Rows from block 2 of the encoder of a small masked image model, named by matrix and row number. Rows with one number belong to one neuron. Each number is 128 + 24 x the weight over its row's rms, rounded and kept within 0 to 255. All counts start at 0.
Before each neuron's rows are labels from the 100 images, of 14976, where the neuron reaches its highest value: "strongest on" is what is common among them; "patch colour" is the nearest of a few named colours to the mean colour under the peak. Only what is clearly more common there than usual is listed. The data: procedural textures in two colours, tilted and lit.
# fc1: MLP up (encoder.blocks.2.mlp.fc1.weight, 2048x512), inputs 448-511
# fc2: MLP down (encoder.blocks.2.mlp.fc2.weight, 512x2048, transposed), outputs 448-511

strongest on: grey; brown; ground colour: grey; ground colour: brown
patch colour: brown
fc1.646 [112 104 137 110 184  40 127 123  98 129 149 133 138 174 128 141  97 140 120 148 139 142 132 139  80 117 100 126 144 117 119 153 127 107 109 145 103 133 125 123  94  74 120 116 128 140 118 136 136  86  79 116 148 198 171 118  97 158  97 147  71  85 148 157]
fc2.646 [129 132 165 128  96 200 136 109 155 120 131 116 131  94 121 117 116 116 133 151 121 130 123 129 174 129 146 134 110 120 145 149 132 125 144 115 118 120 101 105 135 134 150 134 141 134 166 145 141 191 145 124 137 132  91 160 154 115 155 120 143 162 105  98]

strongest on: purple; green; ground colour: purple; pattern colour: purple
patch colour: purple
fc1.664 [ 93 108 103 119  97 140  83 123  97 143 127 148 101 129 120  81  87 102  93 206 165 175  78 127 141 110 100 118 114 148 146 127 142  90  98 142 103 103 116 129 123 104 128 162  85 132 136 131 132 138 114  93 123 121 145 115 118 134 126 106 110 125 145 130]
fc2.664 [141  88 131 136 115  91 131 168 138 123 166 121 154 101 147 143 107 119 141 103 122 166 124 143  75 150 160 149  99 180 118 158 150 152 133 116 102  77 159 109 112 176 131 130 178 139 159 143 125 116 160 199 115 134 117 111 186  96 124  91  99 108 132 163]

strongest on: black; pink; ground colour: pink; pattern colour: black
patch colour: grey
fc1.35 [ 94 137  75 152 156 132 123 108 140 136 154  91 101 158 135 109 137 115 103 140 156 155  80 118 126  98  99 114 134 129 153 102 133 102  79 150  71 108  96 124 130  96 126 183 100 106 121 120  94 119  93 110 113 135 164 103 138 141 125 137 138 104 127 121]
fc2.35 [122 149 127 133 166 107 147 144 125 129 140 127 110 127 137 105 147 142 150 123 115 124 150 127  94  95 151 139 131 156 139 183 156 153 135 119 137  73 114 111 113 128 128  99 138 131 156 113 182  98 148 149 122 163 107 139 121 146  91 113 120 140 101 165]

strongest on: brown; ground colour: brown; black; pattern colour: black
patch colour: brown
fc1.198 [108 139 114 154 145  64 133 113  94  65 137  92 153 117 131 130 153 136 124 104 117 121 157 126 112 158 131 113 138 136 146 124 129 110 131 123 102 114 118  83 102 119 138 120 134 109  94 141 127 123  91 103 109 174 185 106  80 123 112 132 112 163  77 169]
fc2.198 [127  96 160  79 145 185  94 124 150 182 128 123 133 113 110 144  85 132 133 167 140 149  98 147 118 112 166 181 104 126 142 167 129 131 134 142 163 118  88 123 118 116  70 129 136 100 148 129 117  99 131 128 164 140 128 182 131 118 140 110 119 119 155  98]

strongest on: red; ground colour: red; yellow; pattern colour: yellow
patch colour: red
fc1.223 [ 72 145 128 134 134 106 143 118  87  94 117 155 137 144 152 115  69 148  89 168 147 128 120 138 124 115 104 101 116 140 148 151 145 149 108 156 112 127 111 139 153 118 105  97 140 128 135 103 160 120 104 112 134  74 155 127 132 129 121  93 119 131 149 113]
fc2.223 [106 127 170  96 127 137 112 141 122 129 150 127 133 111 156 135 125  75 130 127 140 120 129 110 124  89 141 137 106 108 180 118 133 122 122 116 188  77 138 144 126 119 113 182 133  85 122 142 121 126 121 117 118 170 154 112 127 114 122 150 128 137  92 127]

strongest on: purple; ground colour: purple; black; pattern colour: purple
patch colour: purple; pink
fc1.245 [ 73 141 127 126 140 154 133 121 130 144  99 115  89 113 133 106 145 115  64 161 198 137 132 124 135 120 129  96 139 112 129 117  97  99  76 142 134 128 105 108 115 111 137 128 108  98 112 123 156 106  97 104 137 138 158 128 110 150 123 116 142 114 129 149]
fc2.245 [107 117 149 163 149  88 140 162 171 105 140 140 109  72 150 170 121 125 111  82 136 109 196 158 109 154 120 100 135 140 142 129 129 133 155 116 143 118 172 113 114 128 129 113 122 120  96 170 128 107 167 126 118 140 135 146 142 151  83 122  88 118  94 132]

strongest on: teal; ground colour: teal
patch colour: grey
fc1.36 [147 126 163 147  98 154 167 104 128 109 124 152 108 174 167 101  78  86 102 168 132 130  69 155 175 186 116 108  84 106 123  91 110 141  68 166  89 146 118 130 172 125  91 159 136 140 136 108 136 135 103 136  68 112 136  65 137 121 130 164 146 120 117 104]
fc2.36 [137 135 151 157 137 107 128 136 154  90 135 128 101  96 132 126 143 161 113 144 146 139 140 111 106 100 136 118 121 135 133 160  94 145 121 113  99  83 127 179 116 115 155  99 128 166 140 104 113 171 113 179 149 141 119 133 103 100 179  93 101 142 112 116]

strongest on: red; ground colour: red; pattern colour: red
patch colour: brown
fc1.616 [105 143  97 154 156 124 128 126 119 128  99 123 165 133 106 150 128 180 124 114  95 126 138 133 117 158 141 120 120 114 110 127  96 144 130 130  88 147 112 107 159 142 120  65 138 132 130 117 158 125 128 166 129  73 126 124 155 143 157  99 109 118 135 136]
fc2.616 [140 122  73 100 135 108 113 120 145 122 168  77 106 154 103 144 145 151 141 121 106 159 141  84 116  36 153 118 160 159 133 131  83 119 192 119 153 108 106 128 137 100 163 110 167 128 150 116 136 146 168 151 142  98 141  96  82 130 100  92 187 124 138 141]

strongest on: black; purple; ground colour: black; pattern colour: purple
patch colour: black; brown
fc1.582 [121 173 146 134 105 140 136 112 174 106 139 129 137  98 102 115 166 112 125 109 138 100 140 111 139 110 138 115 134 115 164 100 160 113 139 109 132 172 118 106 117 113 157 146 150 117 133 140 161 177 116 119 134 119 142 135 117 132 115 127 155 200  61 140]
fc2.582 [120  84 152 107 150  70 108 113 107 142 136 139 122 147  99 148  53 149 117 161 125 153 142 134  81 126 142 160 121 128 126 159 132 139 136 187 132 112 115 130 111  93  67 120 124 140 129 122 130  44  91 143 132 153 150 115 127 130 165 123  79 105 151 133]

strongest on: grey; pink; ground colour: grey; furry
patch colour: grey
fc1.265 [148 141 104 114 189 152 122 109 131 150 173 104 116 133 118 127 121 172 104 193 127 130 118  92 114 126 154 114 139 103 129 193 144 120 127 148 118 153 115  92 126 138 130  91 133 122 136 135 140 144 106  42 140 149 143 142  89 139 143 155  98  99 144 135]
fc2.265 [127 167 157 126 112  93 146  94 121  88  97 126 131 117 155 118 133 132 143  90 126 125 140 152 124 129 104  96 168  99 143 128 120 121 159 119 151 123   4 104  98 107 127 129 135 124  87 105 122 118 116 106 131 133 144 124  80 115 115 150 165 172  68 155]

strongest on: purple; white; ground colour: purple; pattern colour: white
patch colour: purple
fc1.540 [ 84 146 122 153 119 120  86 108 164 133 148 105 107 123 107 106  95 122  40 170 170 144 113 104 131 111  86  92 143 115 106 116 160  72 126 131 113 119  94 110 118 102 145 169  97 160 133 142 127 136 120 101 106  90 152  86  86 175 153 142 114 156 133 149]
fc2.540 [119 150  85 120 171 139 172 140 111  97 133 116 110 141 153 135 168 132 141 126 132 115 114 165  89 116 196 127 125 159 143 168 114 169 131 125 145 117  99 109 135 143 123  83 122 110 147 135 150 109 148 132 122 165 116 127 143 146  77 143 152 126  95 156]

strongest on: green; ground colour: green; white; pattern colour: green
patch colour: grey
fc1.185 [119  99 110 110 119 138  92 124 106 140 141 115 133 139 135 113 114 114 127 179 148 153 103 118 130  98 130 130  67 122 131 148 118 101 108 119  82 106 123 102 142 151 143 133 118 167 158  96 156 172 118 134 129 142 133  93 122 115 154 157  75 122 135 123]
fc2.185 [144 120 132 167 142 131 106 116 136 140  75  80 148 108 144 151 131 128 105  95 127 154 170 130 106 157 152 165 121  55 121 129 153  93 124 110 155 161 181 138 115 154 151 139 106 150 117 109 121 118 111  80  96 128 167 133 101 110 143 129 103 145 141 122]

strongest on: grey; furry; purple; black
patch colour: brown
fc1.273 [118  93  94 120 199  81 119 125 122 144 160 125 107 169 128 135  96 161 121 153 148 111 112 117 103 100 104 126 126 122 113 156 114  88 105 179  89 120 130  78  91 121 115 101 143 124 151 136 120  86  99 126 147 134 158 131  88 168 107 113  69  83 168 145]
fc2.273 [124 151 178 152  74 142 145 105 164 103 109 136 115  64 122 113 158 121 139 145 123 141 146 127 163 140 130 116 146 112 151 104 151 132 140  71 141 143   5 131 137 116 165 137 148 142 131 146 145 182 128 121 116 115 128 144 119 109 151 117 155 176  76 129]

strongest on: red; ground colour: red
patch colour: brown; red
fc1.571 [126  99  99 141 123 100 124 121 103  53 119 110 125 128 134 129 161 116 129 100 123 134 135 117 117 149 130 118  95 146 118 100 131 137 148 110 136 102 119  96 142 130 149 142 113  89  32 134 134 142 104 160  99 143 139 127 125 134 116 126 140 190  57 136]
fc2.571 [128 168 167 136 126 150 136 131 147 198 147 147 122 123 117 128  71 131 137 166 134 130 125 138 136 128 132 134 134 122 169 156 124 130 114 179 133 180 124 138 110 119 116 128 128 144 216 116 131 137 143 108 157 127 116 128 128 134 148 136 116  87 194 120]

strongest on: pink; black; pattern colour: pink
patch colour: brown
fc1.732 [ 80 125 108 125  99 113 112 108 144 119 154 162 139 144 123 141  92 129  88 120 138 111 140 128 153 130 117  91 103 122 119 140 157 112 130 136 135 128 102 121 119 115 110 121 128 120 137 147 109 149 117 175 110  68 133  88 121 151 101 121 114 126 126 134]
fc2.732 [108 144 181 145 146 133 146 127 129 130 100 131 127 113 161 137 137 107 144  95 131 112 153 156 111 152 104 149  93  68 123 122 171 169 112 137 155 157  97 122 147 108 152 125 145 148 119  95 145 109 117 101  92 168 156 133 147 121 167 185 104 150 110 109]

strongest on: pink; ground colour: pink; pattern colour: pink
patch colour: pink
fc1.337 [127 149  90 113 109  69 129 115  85  84  91 106 133 117 129 114 160 137 117 114 138 143 146 129 118 127 101 112 157 133 119 120 126 118 113 108 137 111 117 148 130 114 134 127 127 120  75 135 126 119 118 149 116 118 139 125 124 113 112 141 157 184  77 161]
fc2.337 [127 109 116 103 159 185 115 129 152 160 155 102 120 125 107 134 116 148 101 160 149 150 111 122 119 113 144 174 136 114 133 183 135 128 130 107 116 114 157 129 136 113  80 126 133 114 160 122 129 107 140 132 151 143 116 189 139 119 148 117  98 135 119 114]

strongest on: red; pattern colour: red; teal; ground colour: teal
patch colour: grey
fc1.426 [148 139  75 159 146 168 174 122 137 102 113 127 126 143 178 117 134 116 108 116 117 122  85  80 137  76 118 114 138 114 119 112  96 139 121 152  51 119 116 150 207  87 118 141 144 133 119  97 147 117 120 183 130 123 130 112  83 149 103 101 138 128 124 114]
fc2.426 [112 118 120 100 145 131  51 110 121 109 163 153 150 119 113 140 146 139 122 139 140 142 126 171 103 168 137 143  94 112 113 135 132 121 158 117 142 167 151 104  88 181 140 118 142 126 139 153 126 125 139 112 116 128 135 132 164 110 125 174  96 106 144 132]

strongest on: brown; ground colour: brown
patch colour: brown
fc1.18 [123 190 136 126 146 132 115 116 165 169 179 144 147 150 103 134  81 132 115 170 112 110  77 123 166 129 127 115 143 134 132 159 135 130 106 172 124 175 117 137 100 124  97 134 139 150 159 126 115 115 142  92 131 150 132 112 102 145 165 135 119  93 180 124]
fc2.18 [122  97 138 141 114  74 123 127 116  84 153 128 140 114 128 134 164 116 150  74 123 130 155 141  91 174 126 147 103 131 140 109 131  99 149 115 149 106 135 109 154 108 140 150 128  92  45 134 114 141 132 120 122 135 164 132 111 126 103 143  91 110 103 131]

strongest on: pink; white; ground colour: pink; ground colour: white
patch colour: pink
fc1.387 [120 110 125 120 127  99 110 124 117 150 148 140 124 155 117 138  87 149 115 143 129 128  90 148 145 121 148 133 151 145 111 139 121 139 132 199 140 133 122 159 135 144  41 100 134 144  79 111  60  87 128 137 130 137 123 118 136 124 201 149 112  98 165  91]
fc2.387 [111 119 125 114  92 124 114 147 178 119 151 142 132  72  70 164 162 101  91 136 143 130 120 138 180  91 147 176 171 146 158  95 135 129 115 118 139 151 171 146  97 115 155 135 136 110 123 180 107 129 105 138 148 130 135 133 147 137 132 113 142 167  81 134]

strongest on: blue; green; ground colour: blue; pattern colour: green
patch colour: green; yellow
fc1.254 [156 118 191 116 141 134 156 124 143 126 123 105 161 120 150 163 112 141 122 105  96 112 182 154 106 141 182 120 109 147 165 133 129 148 115 127 142 141 123 136 121 139 122  98 200 115 129 138 139 118 128 169 120 130 139 142 138  72  95 103 102 118 129 134]
fc2.254 [113 141 135 147 133 163 103 108 122 127 108 119  89 115 134  92  91 120  94 148 136 174 135 131 160 140  98 139 108 106 112  97 138 131 112 129 123 159 176 143 137 100 113 134  39 138  94 118 119 140  98  55 108 150 145 123  95 129 163 125 119 144 141 108]

strongest on: white; green; ground colour: green; pattern colour: white
patch colour: grey
fc1.32 [172 105 146 117 118 121 144  82 125 148 178 108 105 148 130 121 126 149 129 165 111 132 111 122 142 105 123 114 128 121 138 118 125 103 139 142  93 122 114 116 131 114 126 110 122 139 144 103 144 166 101 108 141 106 142  86 124 111 138 150 123 117 136 122]
fc2.32 [163 101  85 154 132 120 173 103 155 105 154  80 126 127 130 104 157 100 138 138 114 166  97 142 148 103 121 101 120 142 158  80 102 146 141 120 103  93 124 118 176 115 138 157 129 139 143 114 150 109 170 113 120  65 106 102 124 143 155 113 167 137 101 145]

strongest on: black; brown; white; ground colour: black
patch colour: brown; black
fc1.456 [ 85 129 199 118 138 105  91 122 143 108 164 133 166 115  77 117  73 138 112 133 127 141 183 166 103 155 126 118 117 113 194 175 163 163 155 125 118  99 114 137 107 117 125  76 123 142 143 119 140 118 120 123 126 118 144 134 125  77 102  90  73 114 114 126]
fc2.456 [128 130 195  98 108 148 110 125 116 169 145  99 114 128 127 102 111 154 118 161 122 125 104  88 166 147 151 148  98 125 149  97  44 122  92 140 129 146 119 134 123 186 104 141 121  80 127 109 138 143 133  67 172 125 133 158 139  84 176  93 180 142 134 158]

strongest on: black; red; orange; pattern colour: red
patch colour: brown
fc1.476 [ 82 170  85 160 137 119 114 108 102 130  95 160 136 147 131 125  93 135 113 118 141 132 137 147 148 127 112 111 125 118  80 149 151 142 130 146 102 169 101 114 103 110 128  90 101 127 150 122 135 151 118 142  83  79 132  38 123 146  97 145 143 136 134 141]
fc2.476 [127 166 134 114 139 160 130  93 118 164  82 176 130  93 145  96 129 123 138 111 129  92 115  95 110 179 135 132 140 147 137 153 129 175 105 143 141 126  90 120 106 122 119 165 118  94 112 141 129 136  94 155 182 169 151 160 149 142 124 152 123 108 101 137]

strongest on: white; green; pattern colour: white; ground colour: white
patch colour: grey; white
fc1.39 [164 104 129 138 179 134 132 101 133 121 139 107 117 151 123 111 126 104 119 166 133 147 128 139 143 111 127 118 123 177 181 125 130 105 129 144  32  83 106 128 120  94 133 126 144 141 136 108 128 153  85 111 131 184 158 123 122 116 123 156  86 103 124 123]
fc2.39 [119 123 100 125 159  96 151  92 152 137 194  95 101 163 140 133 120 132 110 150 128 137 159 159 129  62 104  90 113 138 109 121 145 129 165 130 146  99 102  65 163 120 129 146 123 150 127 134 141 157 141 101 146 147 108 118 115 169 135 139  98 129 134 129]

strongest on: teal; ground colour: teal; pattern colour: red
patch colour: grey
fc1.305 [162 100 141 129 125 141 122 135 122 158 112 146 116 124 175 133 101 104 125 112 126 105 112 139  89 132 122 121  70 136 149 110  87 141  51 128 152 105 123 124 134 164 131 161 121  98 152 120 108 129 129 141 138 173 127  69 136 121 113 138 143 114  98 148]
fc2.305 [105 117  86 131 173 144 116  95 157 134 161 111 151 116  97 120 155 129 125 165 108 166 130 163 133 106 157 129 141 126 101 163 168 108 168 120 150 136 146 117 130 121 163 144  75 146 121 170 141 132 156 116 119  84 135 142 125 125 102 107 103 158 142 128]

strongest on: teal; ground colour: teal
patch colour: grey
fc1.118 [162 100 128 120 130 151 106 122 129 117 160  93 130 129 117 120 114 108 113 149 117 176 157 149 132 134 129 127  98 117 182 105 138 101 119 121 132  94 125 146 148 134 129 162 138 144 120 111  99 134 128 124  95 109 141  99 125  79 115 137 125 127 120 141]
fc2.118 [118 107 142 171 156 124  94 119 105 111 116 147 131 113 105 139 117 149 135 138 122 145 128 170 139 195  80 125 121 165 121 120 149 110 161 162 144 166  62 123  97 148 115  91  87 109 129 152 105 121 142  60 121 131 133 165 148 143 152 158 130 127 137 136]

strongest on: green; white; teal; pattern colour: teal
patch colour: grey; green
fc1.278 [176  92 100 117 113 129 126  89 154 133 147 149 160 151 153 128 158  99 125 150  82 137 119 140 180  96 141 109 123 113 138 132 164  99 140 123 143 106 107 113 107 152 126 123 171 167 142 114 149 155 117 130 111 110 144  85  84 124 129 137 136 112 115 118]
fc2.278 [118 113  97 107 137 110  90 109 115 133  85 146 136 115  70 109 148 153 170 118 138 160 106  79 106 130 145 155 145 168 154 174 156 149 128 141  88  94 118 115 111 159 105 127 128 114 135 106 138  91 140 128 137 134 114 173  96 149 145 107 138 121 121 161]

strongest on: grey; white; ground colour: grey; pattern colour: white
patch colour: grey
fc1.525 [122 183 139 140 116  52 123 123 113 108  94 157 146 115 122 116 129 126 127 112 129 134 149 151 111 118 104 109 162 144 136 107 133 129 117 137 136 147 115 166 101 110 136 129 128 163 114 138 118 129 122 107 124 129 154  77 114 136  99 142 151 132 131 173]
fc2.525 [136  88 116  89 130 182 125 103 130 138 181  84 127 110 136 126 127 148 119 127 139 130 110 131 129 153 136 164 106 118 133 179 121 118 138  90 112  99 126 101 164 120 127 115 133  98 140 124 129 134 142 148 138 143  91 178 140 108 164 111  98 142  89 103]

strongest on: black; white; ground colour: black; pattern colour: white
patch colour: grey
fc1.468 [145 171 143 125 103  98  79 131 137 139 128 124 134 155 102 114 126 160 117 122 140  97 101 116 118  81 100 118 142 142 104 129 133 169  88 120 120 135 124 122 142 124 121 134 136 109 133 123 115 135  73 151 145  88 135  91 124 137 164 121 107 121 127 123]
fc2.468 [121 126 121 126 142 139 192 152  99  92 142 115 141 118 139 116 109 135 161 158 129 191 147 130 118 175 178 173 120 122 163 186 105 119 192 132 104 107 151 143 134 132 119  97 144 128 141 117 147 119 131 113 131 135  95 165 143  95 119 143 178 137 115 118]

strongest on: pink; purple; ground colour: purple; ground colour: pink
patch colour: pink; purple
fc1.717 [120 139  85 109 112  79 127 118  96  80  99 102 121 120 130 119 170 136 118 114 138 133 142 126 116 127 108 120 149 132 116 122 129 117 118 102 135  97 119 142 135 113 137 127 131 122  64 139 128 122 120 160  99 121 144 122 127 114 112 137 156 185  73 153]
fc2.717 [127 107 114  92 155 182 115 137 145 146 156  98 119 125 113 129 133 140 108 161 149 157 114 134 112 109 149 174 137 113 131 172 140 129 139  95 122 116 157 113 129 116  79 126 132 102 152 132 131 100 136 134 145 139 124 191 141 113 136 114 100 141 101 119]

strongest on: red; pattern colour: red; ground colour: red
patch colour: orange; pink
fc1.455 [114 150 107 130 185 140 126 111 117 113 143 155 163 130 149 168 131 114 129 128  76 103 113 136 160 108 140 125 105  82 122 119 113 122 134 138 138 166 110 166 138 103 121 110 130 139 130 152 165 124 111 115 124 145 146 117 112 131 136 148 173 156 126 131]
fc2.455 [ 87 149 109 135  89 123 124 140 141 112 133 134 155 176 116 119 149 129 125 113 136 119 133  84 147 103 123 143 126 141  97 146 190 124 145  88 127 130 142 105 100 132 146 158 133 162 147 131 133 165 124 126 110  61 112  87 119 164 116 138 149 146  95 134]

strongest on: blue; teal; ground colour: teal; ground colour: blue
patch colour: grey
fc1.715 [161 167 138 147 109 154 131  95 122 144 159 103 116 176 139 131 142 141 105 177 136  97  66 100 182 107 154 101 126 119 119 118 103 159 124 156 130 158 107  94 145 169 112 143 152 118 119  92 145 128 129 123 107 120 148 118 134 107 170 159 184 168 114 124]
fc2.715 [150 137 119 137 127 142 159 110 147  79 128 143 105 135 148 120 148 123 127 137 122 135 141 145 158 122  95 105 116 147 118 130 149 124 151  98  45  94 145 148 135 118 146  90 128 169 130 138 131 138 174 167  94 148 118 134 138 129 144 123 104 122 113 131]

strongest on: green; ground colour: green; pattern colour: green
patch colour: grey
fc1.58 [129 179 154 110  84  87 153 119  91 130  94 151 155 117 152 125 132 137 128 123 106 115 122 149 134 117 100 124 172 128 123  99 129 135 104 120 139 137 116 176 134 130 128 121 156 167 137 109 118 145 141 137 111  93 130 116 139 109 126 137 156 142 141 151]
fc2.58 [116 137 103 100 132 129 125 135 113 139 194  99 148 129 129 143 119 140 133 134 142 136 147 135 121 113 116 173 157 157 135 157 132  93 106 107  93 107 205 128  93 118 133 120 138 130 180 168 125 108 120 135 163 162 124 163 110 134 105 107  94 123  87 174]

strongest on: brown; ground colour: brown; plaid; pattern colour: brown
patch colour: brown
fc1.411 [119  81 126 128 194 106  91 124 140 127 177  81 170 155 114 118 114 101 115 137 120 171 168 182 115  96 153 120  94 156 134 125 157 145 123 119 103 113 119 128 113 150 145 138 138 153 134 128 124 127 121 130 127 134 141 111 127  79 108 140  46  96 133 134]
fc2.411 [145 106 154 134 122 126 103 113 133 128  64  65 122 142 146 160 125 137 142 142 118 115 121 149 154 155 129 149 120  33 100 114 123  79 127 111 161 161 176 116 105 141 132 130 102 112 108  91 119 136 110  34 102 139 135 139  74 108 194  96 134 146 131 129]

strongest on: grey; purple; furry; black
patch colour: brown
fc1.507 [108 171 123 112 160 122 124 122 151 171 161 153 128 130 125 136  62 142 116 192 151 119  93 127 119  94 116 115 150 140 152 184 126  96 108 161  95 159 115 144  89  92  97 110 130 167 172 130 116 105 137 119 141 140 129 105  99 144 134 129  87  85 163 157]
fc2.507 [120  83 127 149 111 106 130 118 121  64 124 126 123 143 129 122 170 121 129  90 125 142 149 126 117 159 150 135  93 131 126  97 134 119 159 119 135  88  93  96 172 131 149 145 118  76  40 134 127 134 110 147  98 126 155 139 137 132  96 118 120 133  95 111]

strongest on: black; white; pattern colour: black; ground colour: black
patch colour: brown
fc1.466 [ 84 132 100 123  86 122  79 112 125 152 109 101 118 129 120 155 108 158  92 124 151 126 102 100 134 119 113 102 138  81 123 132 130  83  94 128 145 156 102  96 123 119 131 152  91  89 124 132 102 126 119 109 111  77 136 116 123 150 131  98 124 126 135 152]
fc2.466 [111 108 160 118 146 125 116 131 102 139  82 129 109 119 111 110  86 128 138 153 126 172 175 159 118 176 151 143  62 151 165 153 143 148 113 135 134 165 119 139 102 191 117 115  94 126 147 134 144 114 143  85 122 136 154 150 148 112 106 152 126 136 128 152]

strongest on: teal; red; pattern colour: teal; ground colour: red
patch colour: brown
fc1.63 [ 93 120 161 129 101 121 106 127 123 153 101 100 130 117 165 116 120 120 129 109 139 152 148 130 141 135 131 135  93 121 115 150 199 113  80 111 167 132 129 126  97 180 134 171 102 138 100 131  95 154 135 137 108 137 124 126 123  75 131 135 102 131 138 143]
fc2.63 [127 123 128 134 143 125 160  96 128 115  97 137 114 127  72 131 112 153 132 149 120  98 115 104 128 161 124 131 152 144 118 117  74  83 133 153  79 121 150 120 145  68 118 119 131 124 140 113 151 118 138 121 154 126 126 150 112 184 124  71 150 126 120 125]

strongest on: red; blue; teal; ground colour: blue
patch colour: grey
fc1.471 [122 180 104 124 103 112 119 113  95  80  91 123 115 128 143 126 156 135 117 121 126 137 123 118 148 139 122 108 155 134 117 116 140 136 140 112 167 146 115 155 125 156 123 135 132 150  83 109 144 142 136 148  75  94 133  87 134 102 149 144 174 195 100 135]
fc2.471 [142 122  95  92 140 119 107 119 133 126 165  82 140 124 110 122 159 136 100 134 137 120 133  99 125 120 101 134 152 133 125 147 125 119 125  99 124  79 107 126 103 112 116 124 165 118 112 131 137  93 119 147 118 153 136 172 134 124 137 118 138 143  85 161]

strongest on: grey; black; purple; furry
patch colour: brown
fc1.218 [128 108 110 105 172 149 117 115 159 165 187 119 112 122 109 123  92 129 120 179 126 143  84 128 124 113 144 115 134 180 144 181 148 124 120 140  89 135 114  95 109 117 106 113 138 124 159 149 127 137 135 137 149 168 118 123 137 122 134 109  64  75 156 106]
fc2.218 [122 127 164 139  93  77 129 109 117  54  96 150 135 152 134 112 160 107 127 104 130 136 143 136 118 143 127 119 132 128 141  90 124 119 136 107 145 104  73 142 155 114 108 144 120 117  47 100 134 126 105 132  84 119 176 116 124 114  93 133 161 167 108 155]

strongest on: purple; ground colour: purple; pattern colour: purple; grey
patch colour: purple
fc1.226 [ 78 160 104 115 130 127  89 128 133 139 120 108  96 128 106 145 121  94  64 129 191 113 112 105 127  82 104  96 135 115 100  78 159 123  86 135 149 159  98 129 111 112 132 130  88 115 116 117 133 134  99  90 125 121 146  59 120 155 123 137 137 133 117 150]
fc2.226 [110 152 161 146 146 149 161 165 128 117 127 123 117 134 148 173 150 143 146 151 131 161 136 109 117 176 161 152  88  95 171 156 101  89 148 149 114 139 136  93 128 171 116 110 144 142 140 112 167 139 110 133 153 155 124 171 115  93 127 126 121 129 117 132]

strongest on: black; ground colour: black; pink; pattern colour: pink
patch colour: brown
fc1.151 [161 102 115 140 119 136 112 105 147 126  94 128  86 106 115 138 116 150 123 128 164 117 153 113 131 146 113 111 131 133 113 102 122  73 130 125 109 150 120 109 121 108 130 109 107 159 122 139 131 121 128 143 142  87 128 136 104 182 129 168  89 117 132 126]
fc2.151 [161 128 138 157 107 131 161 125 132  94  77 125 135 132 102 141 100 161 109 139 116 125 152 121 142 154 115 136 170  77  84 130 140  86 152 107 168 133 134 129 147 115 120 120 110 167 100 137 130 130 113  64 122 119 127 147  88 156 165 123 105 150 117 110]